Weights of a small segmentation model: batches of 512.
Rows from block 10 of a small segmentation model, named by matrix and row number. Rows with one number belong to one channel. Each number is 500 + 25 x the weight over its row's rms, rounded and kept within 0 to 999. All counts start at 0. Numbers have three digits each.
Before each channel's rows are labels from the 100 images, of 14848, where the channel reaches its highest value: "strongest on" is what is common among them; "lies over" is the class under the peak. Only what is clearly more common there than usual is listed. The data: simulated stained blood smears. In brackets: how many of the 100.
# convs1: 3x3 conv (model.decb.1.0.convs.1.weight, 64x64x3x3, each kernel summed), inputs 0-63
# convs2: expand pointwise conv (model.decb.1.0.convs.2.weight, 128x64x1x1, transposed), outputs 0-63

strongest on: two lobes with orange grains (100)
lies over: large cell (51); nucleus (49)
convs1.63:472511508491526527515495487459502489454501487447491504436495492510468538507467498491488494493493471463492472493487488455493491496491495517467541509513551468478483487503482476461464495481486437
convs2.63:507482491543525517526518521514511520523490489474453467497508505521481517479503513531519554493491490469515497492502483471474510502521490453509494500505480482483447508541474494488460542468480444

strongest on: kidney-shaped nucleus (47)
lies over: small cell (91)
convs1.30:471519547532525491525497477496477494505497526533480475502524532502501459491465541531489465503455498523517501536460473522468490513517521519505496509522498556486551483540508533468526484492496525
convs2.30:500487464527468490511504488498495485480510481526505478508486509490494479489516484524485450471485515542474477536493458525510474514527539456497478464529503507502505506529505456480517524531540528

strongest on: spiky cells (73); kidney-shaped nucleus (55)
lies over: small cell (75)
convs1.5:479520535550540503504477510523503527527501544518506494469496507487524484524489533496508498559472500523494533537498480549485478524521516514491508488501475555498538512530516525542533495523494544
convs2.5:485517497483496466508507506510496514497542550508486485472512496474452489511477486494501502512502518486517500407494528515480509492464491533477515509530540467496488527505541503481508499501544479

strongest on: kidney-shaped nucleus (52); target cells (33)
lies over: small cell (95)
convs1.50:471528530532533487522493494530495514551490521502504504479472511502517492510491540508459493501410509547497492504499488535483491505483555515484499495494457548484528517515499514484494495507513550
convs2.50:498501540513475530522481515515477543524504499498484499526496505480510524484492480443498528501520494507504506479457482468483463499496474500483515564460493487513486484545513534534547452490484485

strongest on: spiky cells (100)
lies over: small cell (99)
convs1.34:504470463511497537516493512501484505476486465460515512500523399469524495472471477473519478444506471509481524480455502499460479511486484495504508498502499461507473477463504491497484479510495486
convs2.34:492475471512501509521500485506507489486532486542514507470513504637531528511513483508485508527514561518492531500482510489560523493531460495515511486543487479520488552509504524513524501487468499

strongest on: kidney-shaped nucleus (50); spiky cells (46); crescents (32)
lies over: small cell (66)
convs1.38:449523522561537483479496516507501529504514548539502482466513502497525497503532516497494500528458489547502538541498515508530467522519525495506501524494482536526501551516489517520523474523470527
convs2.38:554515491531480468503523510496503482473495515506508504454509491492528513495557536479509509454542459484523485546484452488547540497541499466507509484529482540493482494499508473506478455567531486

strongest on: two lobes with orange grains (100)
lies over: large cell (29)
convs1.39:491504487520485490499491510494486511504517506483505465461475491482512526505514479480520486487516461512449516517446493415522492493518485439544528533531478482494477477470483504527527487494473470
convs2.39:529519494504502516491502496498522521507508525437495475541541477529497508491478475510491514479460537451476498527479493495510445507494502496445482536462516520494516536530485527549449496479519503

strongest on: kidney-shaped nucleus (64)
lies over: large cell (59)
convs1.43:484491463514491493524481466506442495487485507472464480481464483504528492536480538471530490455482532514504476489542474430511485521484478476491516533488465493513513502512450514473521488505503474
convs2.43:460555488470476492489507539480520509477474485537524485505489512511504489514504554515510473488506509542461499488488489516508490518544526536501581515497493467527478518516482467535503517511517494

strongest on: spiky cells (90); kidney-shaped nucleus (38)
lies over: small cell (97)
convs1.46:492517564568557492492473501531492497511501526539506483493500515499528476503523549505486509516494495546488528521491498513507484502506516482505499493489461545520519562508523526527538479529503516
convs2.46:455525499448529534502509493495491523495504476473520482561517536491510471522500522515506485558514474513533520521497511449496502506497498530508529523476503511524490525456465503489464514490487517

strongest on: kidney-shaped nucleus (51)
lies over: small cell (70)
convs1.27:469511537567549484494465500526514491545501519525505469488489509507529513524504541470484510541472490510508508516504486528500481505500506483512506488476452576530513503517499506526537510529498533
convs2.27:513481453529541506514489542481539465480497506497506539538474507548536508497521482499513523472433542487494467533508510512468510517508532494503463469498495471499503444525490469470531490508512520

strongest on: spiky cells (93)
lies over: small cell (94)
convs1.33:510532490515514507521483515479528558479504497508491513508488489513532482488572511497485485482511493542495521531494457539525470525512522518509489499539493479487494578487524536511513482543512529
convs2.33:483497480547458495527488484490527465506487529523510445480514463504527531465507473515495526502479524479513516457504491468514523528488522462466472457513498498502515502474501546427532564490475514

strongest on: two lobes with orange grains (57)
lies over: large cell (81)
convs1.47:456520493509505462519498482492513511450507530581501493503495474510514498476528490521529497476522488532479510533505462442554459520498520491513517519481462495509485537484504520530488476485507489
convs2.47:511471488535502513496514503496442458523473521506487476478504511494508494468482522480472536483460488501534489499474462499486539483488467494564497513454469505488476546519512488528517533484519516

strongest on: spiky cells (100)
lies over: small cell (100)
convs1.10:491460512526520497465498509474448491509509536498509442505483507486487487504526517463492494499458534458489506490486468451477466505503507520498541467468490501507482540494516519503444498560509513
convs2.10:524507529469474512539473518487476589545483532528505512551496503533461506490487490501490494514496519485495568436489536532493477472538515499513505537530522505543475478511476491466503524499500519

strongest on: spiky cells (60); kidney-shaped nucleus (37)
lies over: small cell (60)
convs1.57:496506521477484554498509499503467487515498486469528494490446496491491511483535486502497516493432542469468474483488484525502491497513510552521492498501540452474491511523561539471467508501501521
convs2.57:524498497493554473493544510479502438505568506458464488520522499481492498515502511496462512486510522501517497504471489483498520494476541486534514487487537513505482489523513514481514504508472522

strongest on: two lobes with orange grains (81)
lies over: large cell (100)
convs1.23:467492511518529516483501497477499517491495482502468474474462500513491513471477470446495533491467492481501503500520455462532513502503495421473513496468472484513496497488439499500488474518484438
convs2.23:522518546538459502528531508470489488524511514463516472503505439458488498499466514483478502486458518524498506486462519513514481474523493491485492447502480501403443492489503494479495512502493517